Rows from block 2 of the text decoder of a small image captioner, named by matrix and row number. Rows with one number belong to one neuron. Each number is 128 + 24 x the weight over its row's rms, rounded and kept within 0 to 255. All counts start at 0. Numbers have three digits each.
After each neuron's rows are labels from the 100 texts, of 14848, where the neuron reaches its highest value: "tokens" is the input token at the peak. Only what is clearly more common there than usual is listed. The data: simulated telescope pictures of galaxies.
# fc1: MLP up (decoder.blocks.2.mlp.fc1.weight, 384x128), inputs 0-127
# fc2: MLP down (decoder.blocks.2.mlp.fc2.weight, 128x384, transposed), outputs 0-127

fc1.144:077094140166147129116147183169141132148127142135123157094142085145094137150118107141155165137119103090122136135131135141164142131133133111151124163091138106126150119113139135130104083136115127153114072093098146141102084077136123119125134151140141103172161122129144137107120121152145082157155107133201161124123124139125110150126144152082082114141146122093140120120096100155113161130114
fc2.144:175149131104136121158109091084119122129122111120136097168094155113145121088130120136131124117154149149140125110116129148118129118138128132109124127159119142127101148140117116123131191133152122117108204184135130104147190189141109130127123101105101153116086130131122125154144143132093195121133179101062106117131126149119148102133121137157186138122103135159144121137149136134132108126144
tokens: "d"

fc1.108:163123117155113199105121178061106118128135139140128140129130123182175126148122165181126125133128161161107130132141108118148123115132173143105103156096160111126143123112143149129124135118124117132125122100089156125109172128088138081106109126095141118133120124155086154164107122163138157072107094134152121131113133167105162097103110098118103101091139123139148119144145139123121157130109
fc2.108:093123138094131063150124090192106115130115131125126109112124148118078125095135074107130149105122075115144120114113150139094129142113109125148163101130090135124084148123123097130101133128117124138166155173175135136118082136140153148125158114161107138120132135112167109073142127092135106198140154119116138106131110100129111138107142156117152140155115130110108131131095147137160084130116
tokens: "b"

fc1.142:122160097150122105088133092135114120093114168093118127127148128159122141125158084098140140110151161117087117132111126110155128137164141126140101095145112130128149139149136147118095128155135107168138140130076123168128160151118115140105154040133144148119116063121086121147152107114135085151162123096167095114148153124176155158142142122134136115157152124129106117106113137145125097148098
fc2.142:098129144114135153150147191116123113130117105183148131110087138122120118115110159136124146147132104139171148129134121136119128125123118116106129133141139144175093080112132095125121108107118113160154151175187118093127097111152120119138120200137107130143151144114183147109114130130110178110128158147078143141117137141107115086149115149129156133114100099078152122148190151127141107122149
tokens: "a"

fc1.352:129128129134116105163095096156125125111206133125138156165145155152073176118139108092132135119133153084117123107158147167133145097079161129130118137128131123116130142137122131149130130149128143117089122121120146162114111163101112115149124141094135160119124152123146143120164102105112125076104121143153127123122131085127096095149138122140110134102148137098123140118140095120103233138158
fc2.352:115136121160128105139121127085127134124068147113113107091085143128137125127112143129127135132100146158127143134116119101125129130215144134147101135155138117141127062137158126127156113136137129116144103135138135074157156068113171135127121127157103101146172129131119126111109124133135129207124143141080114131121169132143165089105137143153145118118127144113120123151132094129133050125125
tokens: "l"

fc1.378:112114136151154138120119088126133143140174128134147163137109104165137103134101121133106141132121074129133159158152125137128107169198096129128145155132091133135175106117114134103099142147132163169121104133105125190083143127144103103137139142153109116123168131124070140143138086124118099093146128117134119125129129144117113158131119141126071145080141111105168119103129162122129080131181
fc2.378:124133120125132140125104214117123139141092123136116119094133165132147120127158109145119127115143156150152127117116139109126112103091113141123085101126144061124057146129111123132099125121136155134111192169162124086191106136137161135136119139127114119117111131124147114095122160127125166165120165117114136143121150109127126074137138152122175134128140148141107114119137128126132209127109
tokens: "-"

fc1.104:116087128156152150123145136160131092137099091107148116117112104131107090165094123141141106120161143121104107127129106128155139143141094135085102128178114121121131127105158123120166130095129108073091098098129134187148128140170161116153128138147157136120156141139134166123116073119164157111103086131123145081124183124161116128097182091107136111129148143147116123126127161151123111105136
fc2.104:120122099174123116127144172112124119127100112136127150157062118109088133192123114148129131128163121140130122143151139122133139157116108131104130113177129171107144088129086125121129120146107111117107088117138133184123113131132162111129123126125137124108086114128113146139095137112133117099138142130107139102113143126126129131123170126119164132116107095078136122130242194124111128121130
tokens: "n"

fc1.81:090126127104115102133131084111129116155102111126169108082103131148113167153133124175122146100141129196163114123118136120117134135135137133121113131137115091149119163115132138122126084161157161157128137166163115110076114142120107125092124169173148159098152132051119115147103074136122101128141150156127177134163109140109106155139129122090080134109126144111149135137115125123145125144119
fc2.81:173125169165137160124130143142133143132185165134130165129100125127156144131111146112131129151105148058124112136129124122121113102126103124096105133119111187132105139125144124123108176111113153137137124086111129120185145134136167121133133084066122106150111111087090110101114164095135151158129133126135105103134138165161133054125156152119131127128134115110112125120122065127109132138142
tokens: "n"

fc1.222:117129074168135146102144082137121143130119135123147145077195128145151129125128089100129149116161114136178106085135119168142130161094154131133091087149114139108121148120144121131118143125108109123131138108107133141104192135102135098111146127158126094140153120088158197104167120146101146123139092108131169120128103104096152157114145091131141135117133130104127141100148093117154159134113
fc2.222:144136184081107161134129172139123121123134157117102117182067176131094133133139166143128128117100151121094140190132130152121128136132140114157165136128164134171159097136116139138137102134112117145133102120147116085155081102134148116134129120107153184120133134127102100161106119120163073145122158127137126139127139152154105090137081138123106126141122145130135127132121077127127068129134
tokens: "t"

fc1.320:163146092080128108135126126155144148158134100136188125152110084172150127088099121070107127119121144116157115127177114116130130138158146111132125121112097152104137108132142082138163132113105149130123138113117132133076111166113098107129135142165132136166129168134128174191129088121177129158120141148128132116118137117145105122130129111145111150126144103090150136072169089108128115113147
fc2.320:070124191158118122147111121097125126140121147122083161126141205129105126162162116150138136137138111146100115119131145076125137131079118112131142115158158100129106139123115175130105144133130156128148076140145131159218154115125161131137134128113117106105131109125138111068128164125107109089129100101114122095132125100103135129124118171119128129119130123165114141166101134126112128124121
tokens: "n"

fc1.165:110116138138125123124114187172098121139132143158129138132140165133071141164152136149117133108139144085194103114127138135137141118138091128096157104123139131119143105130121115123109113122104157118108122124152143200158125144130101110131125150192111099147121108114076159128108104132121059083142144160120115093125150153141105166124142131128072130127104143105159127119091108126126137149162
fc2.165:128133099107128125136107082092125136122112142119137106115087106124172121083116139142127118128098136177085136123115121154122127114127123139154066155127105137138098156120137150132124129124133161111092149141112128021104141107118160142136129127055161147123129135121155119127154138134147172178140160118146130133125126104105146070133135142136191130130144130133109134146174143130138135118124
tokens: "d"

fc1.149:129114103114106103126134082135137141134134120149136101113089105105173129116118119154140142124112123138127158132132158128125138096123149183209106148178128138163131130132127160148133128133120117131091122161118110106080130106119137142165125134069140132080132110162160139094200124133097158134111141074151100139112093114119124085112133113137124124117151109106121135156178172123122109105129
fc2.149:147125148120111128125130073136134132125143116129125117124092088132153127115135123146125140134105144178128132136131140125126139119139118196210087138171127141145126148128129139126136127134123126120125135129123127084053169122120126127128123137084140151100136126132143142116191126117114157117126115107125106132125124123116148040131151138126168119123135150106126129129227172123137094127125
tokens: "e"

fc1.294:105113128143121135121153140132125128114119124118136125144110142104056135145092130179142109164169128101074126143136085124128164127144134123069115154147069120172173115126136136131164125122118130101107099120145118166171114155157150130128138108148174122094133156146124133147077105123180114124138112056142127124133119104150116102123109124127138103160127133149102151100143169141136109098131
fc2.294:115112122109110115121162175129121121117111147119114149162081157132088138143119110166123129134150145148109139142135115118121129135108154129072156133150099129218159109123131124126143121137120125136122100106124136156143115131120122121131137083161170168071123129127120129142118118133173099084128084123125100142135122089133118089126094122114117122124139122140127121130234182130124108127123
tokens: "d"

fc1.253:147107121151103131079170124076142100151145111103083151140141133080089141153133106163120121168137151123060098129117122128121139119187123124080128137175148101140133173117110150156134142148133110146122124085149105142163132127164133136121131123163172123135100140147147114118093128117143162165144110102145104105121099077166120093122145114118124086141108123117129157122155146131131134093121
fc2.253:118144155060138152165162179174132128110093145123139115128145098129113134138112113153124144128124111120149124112133124203141116137125149114118195151094053145156128140137151121140161120118102116134131101106129129133131115161137152137118145107107101127099119137127110119141115123148176098059124121147125097117123112154114128089133112068124152111107154132170120128136183140137143127113147
tokens: "r"

fc1.2:158158136117130090159153142158140114114155108094112128106155142130143138154102150091117109117148116162186121146145126091141103135121120166111147154112125123111129153125140109113110107139107122139094143109122139158133105174120136133159115144109139134123123120116117173125161107114094103025141145118133112113133167110164140151140134046109112150150121137068125108153093156134128153134136
fc2.2:081104099117120154097112135069122133108078161168132118168099141132115122096144104168141116136124137103093138112120112136122118139160130106135109100135114133168104127122133114128112139130127117124112155132151122083141126105128087131126121118134120130149120135124134094148102140115162130248126162118133125132117092141092133094132096211140105134110121131170131129106161116136137118142138
tokens: "l"

fc1.63:138137172090160155088154129173129127148097149151136137117091134128093152177116117120144161116155149106117119131121112142125118131090168104138142099097130124099121148096109142123081121142131152168089144109117126198103122150161100123113116099101165111129122132135095153099101132100089092125152125130115131116137122106091119157112143086120155149113129111154151131178127180119156171149140
fc2.63:108148087149103113170139121088130133138175116116160143152141157115128129070144146136134146114117100149160115126130136172136126148170117123120134155148131144171109067131112121131193126115116133159098116134152118069180132100118148148144134139161108176141157129139149109141125115128181148122134145133122135138125145127186142120127127166125091118131119098111130144112143051133124088120142
tokens: "n"

fc1.23:061099206139120113134149108108138127135147150151160124184158082152155124156131141131123150115093138152114144151112116130154094118110143095105131140156158145117187103099123126141128132116138115130105150130128141093115128169123111124139098108136104140155095147118082070134114106120150123157111110127147094111119093164108099107113165146129143122123130115193117132094131149101119134161120
fc2.23:196164043122126132124122158143130123141120103116115124083092179129113131088122119128134152125143107126130140087138137125113119153146124160151146104144053147143075185127098110121139130135119113124096129123115133156116089095137124134129144138132120136125142126139163158108146123131119126083125169109129156109132174099170148160124126127108123133135140069100116150168122093136133113129121
tokens: "e"

fc1.327:131161158129146123096147083124103123111149119144084149131141148127139126139139127142129110123132154161121121112153133148115128131150115131109131134132136123142150134117114157145109077116121132141147113139132183182112113137138093105159129170113099138136109124119066183122070128128094128082144139105085101118125172182169079133099121143083109121124128159102184127168130099096147132144138
fc2.327:112140105144111131162080214121107141113077139140163104088097137126131122126120144135125111139128117104137125097125118160135114112118136148104125119115127112107082135135156103120139150141120152136135133100126122067167146156117183138133141107135146153130157130128161096146175115116185115195131145165149152134124117074107186123120110114138142130118088156125111128118122143127103089119140
tokens: "b"

fc1.277:130150144180127131134138107162121134106163092058139091176122106126140133149072114087111117125123091159140143150165100119134103127186132146102127158120120155125157129132109092104114153143094125125131137090109127164072120174141151140157121160153145133130161141149093085124151101141089132130140149123123097156144152105143118159116114118102106127133148120075143111135098130111103129132153
fc2.277:109102089065130143139128185087117124115076120165108179113126168129131127109164129175131106113151158122151126104127135143130122138081100133154127100122123076157083119127127144138097133111162156114107158150140119086196118084114070119126128106140110129118098143128130146130110144097132122140114166119110144139120125161131141106127130158142154153130123111191108128112151123121124142130106
tokens: "-"

fc1.285:130135125152115125148101157121141112167105146117152134157112138136117146112108159120129143133136143104105147115136146140121129122121123108101135184159125126075124082117122130140057142134132119140140102101093141145164082127143133116129109133208165144145113131116144081169042180141138075087117154140132125120121113153128168128145101130136148125132114121158128151142105095131091133137135
fc2.285:135095146116123120145144105131139118132127111147104115164127119127164129140111113107134129120114109152157122119114135147131145145134139162170117076142099148172134156132123144127188132113140111141125177162152125083081195149145122124105130158066109102152152134120126165070199124113145167158125106107109132124126145092120097150142182119121104119136137148095136125128156153123170117126130
tokens: "l"

fc1.74:128160117159114132160090128124142157119093127116065090173125119112141152187151139122137134136104129229146141139143139093131120139130117136140124110115092090100131102132135142126158090123123130137111134147112126101096131157130162140162140087109071120141113117125120114141084132123142122117126122122084155130135081118138074109135086120130109171159140169119130155126137120141115115141155
fc2.74:122121150116118130092133125119129135100173161140177174044136146131118135050102136134133138138118147053083129105141112098131129122129156118115149126150179164135125169131123117127127145133131135139118140100127125145154115083127068116117126175157184134140145119131119129147151137108110126140129124152165104099121174134120183160140135126124147108117124165143125119132127131127136135126107
tokens: "r"

fc1.366:150130153137152172103110115133102101113080147127100118174095163116101161133175130093130112100151121141150128104142115140136157101128140101194128152128150162169158128137116132096128081114125129141090131135105124190123147127134113131130130119157169113184088106128079087127102142148106133155138129130112120130102138175127088088123120124110122097139150098105123153115141131123104165146114
fc2.366:126128098109116103145126162136115121118178146122125156063159088127132132125098121173127115131133118098110139106132148157130094155104123151046165128138094123072091140133150116126144135146147136141093126133124135064124108122112177137135142112115112133091194124124146153114145115095150125106132131127137149120129127096144156172103137120146147145120080106164128139136069123134140102117125
tokens: "b"

fc1.324:126159170114078133098123127167110121115129093105091139084153097104137132135146104139101149127086134081110117150118167131111141082142132094120173140155116099086102195120132132136203151140134142145151109105161122133141132136120159131102132178129120115131149141129113153156125141176134144100118101162147080143128099109141142119130145142126154072126136109138116129116147113141095106144120
fc2.324:148127148144138117131160137127121129110130128143114119098176118120126121097142080165123133136077138146142152123149129128128126083163133087087189144102134099061095176129115119126138122115136120120157122081143117085122121127133115133121126161105153056096147134133086102129130143161158130161131065121099123122113116109139142096127142076130169128129130147149128128159115133125147180124143
tokens: "t"

fc1.166:088118090097107187143081129127117140129087133153128114161123132137136137119098152120124128123131128052135112146122140130138166119164124101126109126149121142132119179138101140129119143113102140147158078133101090129165125158158113115145120095166144141130084100185153126102166138132146156154121142119129156149111159161114142109119146141081163095125157121069122136172113112140104109133132
fc2.166:178138192157165093085118158134131140117161138115128141100143104116134131177159104151126115121132126171087134122131138129130107139107147106150179148104133099125147101133159135132159125173153149164158217113171142113091112098122163134125132130127112109132134138123099118164109102132137111134129116106139108139124084124166121143116100095141120136125076128174138142101109101123136123128102
tokens: "e"

fc1.264:077144160110104134106098136133111114155138129147123136072062079115099137104137089153120114127106146152090108171133157149129136102113203118154088111122135104116115170149122125144133111161113150187145114100170120153129136157119103129120126188117108131148123122114115148155135121137118110129127098145158181124136110097140135109146158140118153128091116106120138141129137109142106154170120
fc2.264:170119105161127097153178134139114124129087138116122139184207171120129121111112109104125115115106101104187135099116113159135120111181097091111195155109100124163109128116144132133133156119147136154145136136129129070126137118131180130130136105130154075123108127138105111097113126136156160131133127131093062124126113118159138097112120103141122124155144139134121122149141107129140119125133
tokens: "t"

fc1.83:184136128091094130120191130175119146169114131152111097110138187157111103081094090117119142118113148120104105155116117123108147134095138087103123159093136107093126129131120139128119156110133153120123165135109083144117124158163105130137133135167157153115172126124081133105119119118129078148127112116093123153140204130131136165136141141107120141102148123116128115150149126131141170124152
fc2.83:092117136153162134116072153106138129174145149105159180120139090124131122168170157123129146127182099144178103101145138145134108158156115136137165112101126144187130139124115128130145111175122140141108102121195134142182140117132123110116127130108100112149071112127159122160150134124130179143139160143173149147137065122111116128136127113102130119140125109116129136113108119139121107124114
tokens: "e"

fc1.215:218102113132123102153144078108134120108111139124117086138132129115141131170140117134117124122142133091133133163116117139125143123136109145122121160164137145141147078148124138150138125129131139173115252088140107140159157129124106120145108102142103115122072104086118152114157110127140130126120116148086130135138092160152092105120145131099139100137120125107149136117127113124149130119128
fc2.215:062137128093163145086113189149138131120155146155139148128124093125107133090123144153130132122130130145116133085133126136140119147142133064113133111082125119127100193126131102129132124140118135179115012147114142127097103152121166127131133136128162140132189126132139105158097136127109117150127157113182135125130120121128141153125089122147103135117113121122125131130130117136117138126118
tokens: "s"

fc1.148:104110104142117135142137124155146157106120155143125115152089067110127124097108100137129109119194109228160150136150106115112116095155136128107126145119113126103075138146122096135131100133136174155125083126133126113128100141181120158176139104132139139112117148149165143137120149141098105152109108142118142138144099152107141154150159083142089140124148129122137121103113125144120084106118
fc2.148:138149158113115103096126142108110123130128055124139159111148191130164135161144150131125133157094156059123123127105154122145118151104110119128141133150136106161184097115158123127161152109129153145144222145102128170113180118115136112120127134132121126127114116121109113123131081137131141090140148132159102141117155105161149118136107166126159115142129134131113137137163125128120179120148
tokens: "-"

fc1.265:099123108096168074169146183167096143137095099129175116131123112118142135127135128115127076162140117207155132124135126132144163104165135139129147132092132119140159164119122114130120100144131125145064150144135137133145184115125107126154134154144081113108113127112120155103141112125080149141139112145131099116115119121133149127108135147108097124121117118125158141130118113121117046093120
fc2.265:164133126151106166094067076119119127133144191137091149112113187126145125173146139157133123133129159082107124114127131135125118123071103107147106097126147128127113085133141119132144144148123131135098114120146123118120066129112135146136130103139211170122157142125080113156130121117171105122127180114149121137127126135143109132119115143140126127129118113102098131101126121121144193128130
tokens: "-"

fc1.99:096122103148122166125080148137135160108150136136121113128128125133117133170102144111150158138120066137139132142118116126130112075144125121137123147121076149150166110139129143130182144145108166159132039086138113132097135151123150111132144095107106158126160130140123037111114118150123124127140104106115114162152113154119153158139134125120154169124154104107135142105099162114141119149124
fc2.99:166140162111140113107141120090143140127115109121139152085112125138145126117153102146138121128132187121127119102132142111135122157114136131114115115098158080111103147111119126139067125113148143132108255187090140124151118100132142120132126147171119109137089135148136176126148123115107135150132159116139153143120140122159116102134137127118125117135113109174120117157185125137134137127140
tokens: "-"

fc1.213:133137129145093122135100194115099131111123131163143122093106162131131093131150152089126163143148113128093107158149125160149124101128124157170115146095161152154120125114130147139158085137122143110142121114150119130109128156070133106171134152139124109156136122146083138094115115132117121173136134090144132112106118156127092130095131110196082185127095114147128102105140150117089091154110
fc2.213:150129137130139140148119143121123146137187159135138142113130174142153123191143129144138137133118178169127129136139122114124107093094066118095057146131157129111156141141146144136114173120103128093119101171105128140085109105122142151146128068152184145133139095147115115113123119115114089144113129130162153157133151141128125092124142161144152116150157158069100127100128138127134141116144
tokens: "d"

fc1.335:117106107122145150142099123140146156152138133160104182140103168122153116110093152124128117125156090134134135132144143117121143110068064112115110147146125115168170130108123104130122119110149153123101147082140166093147079119132133142110128085111144158106154121111094100165176122121164154114122153098143098151139119117122121142130105185138211123139132154095122139113127114136137121119103
fc2.335:161148165138114118107170144141150135131136103130133081116171048123113116145137106128137134124120154122111111132122149103131122143196197115124154128137144124092099096134135147132153137149135150116094117162124127161108167152130118133126121153148132109172109128135174134098094134130079105124132114142118144134134123138116117119139145059125052129134107158174124136157156160127113121129139
tokens: "a"

fc1.127:131131143136123130167148110134130098176097108123119117150132139171195113140138118078120116117101143101107133137132152119144109144114095119116097038162157134146122101133123126109117121116119112097164131120124118131126140097144155154153130141123113090138163142150132140059094107111157133133117102129127130088124170178196100137115170133107122120117175139143101134138130155134109117128106
fc2.127:117137135109139153104069173137144117143152128138144131122108084117041121128132153154123125114143117143161127089141128128133140123166116118142153183124137171090104157130125137123162148156121110125139144121119118141112111135117110120099136103096103132143071122137129139195167136129083149104143185160134152086112154152110167158144150101118160147122096105114132132113094116136110134129145
tokens: "e"

fc1.174:134118125113122165135118128077139130139165124132118087122116120133082141135102102135138154130081107157135124096155116149104130170102129158119129109135116148132136146129146087120115142130129148169148178186126132187075074124157121110162133172138100119106141162112136172145140126146116088107131108098122150150125090104111114161118116096146164145089145124093133111103148111118168162148115
fc2.174:113126121184132146090133132126134134138074141112119157154115163109163134169152158082120124127158129121081112190123137134121133110120167118155111127164131114143144141129143129130122109136139107159176083052132133078147157132129132144112131134105101100138084119130084121109100114143152168123125146135129099130128148161108124103119146183118107121119102089148133114140078109125082125120117
tokens: "n"

fc1.106:124132125169121126135133107163132148125122100099078154149096085134091119094114116157165101121147110097136131114106120110120132144151147110121125106162149107144182112113144144111111154120142122116115109106117126074206210100142140148109139142151140155132079148121147125168135117123130139056117141158119118108126124115142138127131131104111163097121165116133136168157117097124154144120153
fc2.106:136136144112118131110101137092135129133142139162192125115167187124151134159152155086123115134130139147113124148149128101136127095107101143130139146126132151127080149131135132127165105116136126116106159118155132182049039145123123119132121127124120110139158124130105140106137118140169108163130109092174132100133112176105116138134117152153108133127090085127125146089135157128084118130121
tokens: "t"

fc1.42:138098108156140092098129114162153148126141161160134133125095147111146135123106096127121109117089055176120149142148121127128130139154084135139129107110118120110178144130113125109110119171134138179115079096127158178108090135133122134157144125118105129153135134133164159160099114128105136055121110139111132154111113146151146123154094122146151163122174118122116141102113159127137069152139
fc2.42:112146126130123175141114167089129146127109095135144126114169130139141125136149140111137120125184159095124141105110148087148125128090173128154105130112114139150096121127135133132117149101136126174102231167130129090149147140133117133124127122168156147129121126141078105080132146114132108186128144110146141135124146133113112155149155146093112115142089131126128114120183107134121188122115
tokens: "l"

fc1.178:142131130168127173103103146124145108141165116116138149154150136167171135169143121117115105106133134073114157105111131124136094135086166132139101137172116109134123124156121136126118119128141120149105125078183147083078123083121105105101131153109094135127131096119137153171111138140135064129129093125098136158123156107110196109126135138120163117135091141155114147130145128094148160136131
fc2.178:102136129105129098167140133118139121129082134139117065117103113126088140059138133140133099133105121163150139126120123137128138134176123128121135130087154147140101115117135123127123151115127130150115141160062118149157116177151164140133122101191143095102113144132114120103164117135131185158129138156165120154136097186163063131138143120130087126134133113109128133123091111135114094120131
tokens: "s"; "p"

fc1.192:137106139159134113135105141124158141109116113127135137101125128154189084079129107153096136103142127130178064183160110142119142136125150140103093117126100124118145139096120111143097140122152137127141094124080102125108106174100143131146136166216134148160100136129099158134165115146124133076119129141171137090112102104144155144140140125143143094107140129129107140099149133135129115131128
fc2.192:113135123075126141140133166134133126113176138138105140157118175121075106205132139091127137120109116127079125111134142124124126123140130127137167113135145135173104106128134158130164119158125127110120180130211134111196123144131103128120119101077133104115148134130134116135093122118164102176121126092114136113129120153087107118129079105106102125136133165094122132144138101126140116120122
tokens: "e"

fc1.112:126133102105127129150115158144135125099189144122138111104089107140132114112120164114132110110070136184165129156126121146133110151151092136148118071103158120136166157131104129099122130152133157121161175154156108135139134098135096129131122134150074140112079137127113195104152123105121130156155080134129131116109126134143109113151161121102096143129128132110109160103073106121159111161153
fc2.112:100144132158135103118132097088116134134046156094138124190155171127138116093112120129119120142145125095132127101121116143131134112115186137087131125115132104074057098107141134140114121118137133124162109099093130117090072150126161129129130134120180097152201131129136107154126133134148127124143111111136123140128146097138154162133098161147167124124112105134131141145146138131108135130120
tokens: "n"

fc1.245:153130151158102149122104194144131145164191149126129124116120163131145151144113155076141139115148095140090141139127113147127134132112131104138139114163091142119109132140121122142138143113159151161122102118122113073143134165104112126104106104113089101121162160114149141117129125171101143174106096129113101141118091147112096090118122134135190075151149125085100118141122070121119137113119
fc2.245:114134096101145098118147042122151134121056086111119116124124087130105131108127106142136132129118135130141139105138146122139119119139122110109103162106149119116178091124139127129121153136086164170145144109109133180113107080137156138145132137136140125114082122127124124138105115100116114073123132145156139151131171114142154160136134090123056141135118119178126110121160179130108104121127
tokens: "s"

fc1.7:124118153108146118140155115109164122130102128107155081111128143132086110133086103146094148123154136153131123133151116175132154133101133138056115143155075164146127139149129143112132123111150132111137134112115140182084082166159147152116140121154139096129142144152111198141133105113163117108106098091158136163134139120083115132123115168133122070121140121133113150085148143131145144096135
fc2.7:169115152134109112107141163112131116113101112137166140147174182113103142168147160097120118133147099099106125123140126093129135104102122151124125125170112158181079137128106143125144129115146132127104151092146141167124063150112128123124123102103123122108119124110075144142120104113206146078127062117158140124136094132116120141121140149142082132136119093116127132095143140127092111117127
tokens: "n"

fc1.56:169137136129140139076121142126139116136139131132127135130112103142186133141125118146122163140142145057111143142140168149130131113075079118140150096175164139090121073146127132153108141123135136097144101098145117130097173123121132114106121119100104129103184151109142151132099117147173167156132117148157097138137158126100129141110125155102166114110160135111126081146115082136108127131082
fc2.56:101132139119154122147149142138147117125142089116119075092112068130055123125139133166129137115114143199149135121140132138117122116172152107061114134094147117082126149126114117131154146144112142117141121136127129142137069127149192137140142141139155142120112124116142111136126123112080126125119115125124132122120128140186128141122146050135112132142086149158136103141131178132155121125147
tokens: "a"

fc1.46:078155113139129142131117107169101106157095108112153136126110120124143150140132163171112155080096164170136098117124132117118117104100138149114093144120097118105123167131143173122102069144102157127152154143141146105097130157135143154102143143170113148111150125087129161118115100134099106118139152130121127127168125127112111141126138087131089117104161125145130123119096135121156148220097
fc2.46:146123145127132125123121089143120136136155159140174116115123099135113132089131118152136098124133088106130138119120124137110111155149133146138099127071095142148085129130144105124072116132153139141122206135160119047166092128146110118120123118144127134132148130089120102140106139120144141181138108126127159115142112171140130073130133208124157148129106127074132124120126094126159123137118
tokens: "l"

fc1.259:100155145055160081120130117146154130130169125101120103122111117148134140151118160087123124121147113124113126139122132103149121172089137089101123124130119126127129157099127166145133158132132139128172107207123107061143156077126113152124126156082154123127128119122151125149158099141129105175129119132119086128092152120145121121107172097122173148110139093130120121133140173133114139125135
fc2.259:175113106206126148139149105095128138143096142158136156156108142125128130111135100134126131130138138151118133126127124107136122085185122159182139145101136148132143126125112102135099103131131128138167141058128144196080093184135153103139124072185099126099141133131103114125130137150123160065134109144148132124139110140121124136111111177130117124136131108113154137118128134130142111134124
tokens: "e"

fc1.181:133148109086146167102147064112074126118129119115112091131142122136125099129141132087113125135128128134108097149125149115121117118143131094117146109141176143145109115134133133135144083137126129113125208118157121119216178163114118107167100131148129128122156093104086129129162095120114110122132164137119068112124109114163141157120151138129114155135131115140177124153098124128127156122135
fc2.181:123100120165114094135133205160108125135130152170149164120111102136128125127130118143115129124162149122163111108120116161145135155144134143124091120098103087152132133114136110137104136152119143140140016138117127125068093117139149098114130111106109116119069124128165122131115154130149144152123121145142177144139128133113131077145115120105141125122114115086141137130184158138133095138128
tokens: "r"

fc1.364:154142160115113092093081163151142130105143162162130170143105131117146132172158123080152139145137157092145110150099125100151099101134109129135120144116151105147148098097149144140162138125101148109135116111142126108151157132090095131158107108139149152133102110133089074112138114093130117151131113126111147106113124165160137114117166101132125191150077110110085108121116187150102123143135
fc2.364:136121103217162150139131140092152132126181142138112096086127136123124106093126140186127134136118155140084118166134124130136116140168165126087136148057113169145136155131115111138122091150125122105141130155175134155120129165131143117132124126161125096099148110115126167113075162142147119148134160122146146106137129119120142109107085169139144113127141137092118107113157103136136112127156
tokens: "a"

fc1.152:131132123119117121100185093175137157124144102121103102079122124117159148100130137109117129116113087155124107147144129128118126098144077137106097146166155136148148140108123137126122142141121115180122155135129118097095117143135142150172141163104145161092114136144175139127149070136109148063157160092161114134109120099128104142141137133134138152105163097087136113157146180103130087139111
fc2.152:159128111132136136121117122096135137151083133132144198129111094142094130134147095141126122171156123174132130127122144132143118116122153135168144103082097140139104163117169124136134123125128123188131129136137121106124153078136081103103143107119133150104145131122070113118108145121118134202118131123153121135126108145127167099133134127124146104145142092129129145113226156143122167121109
tokens: "l"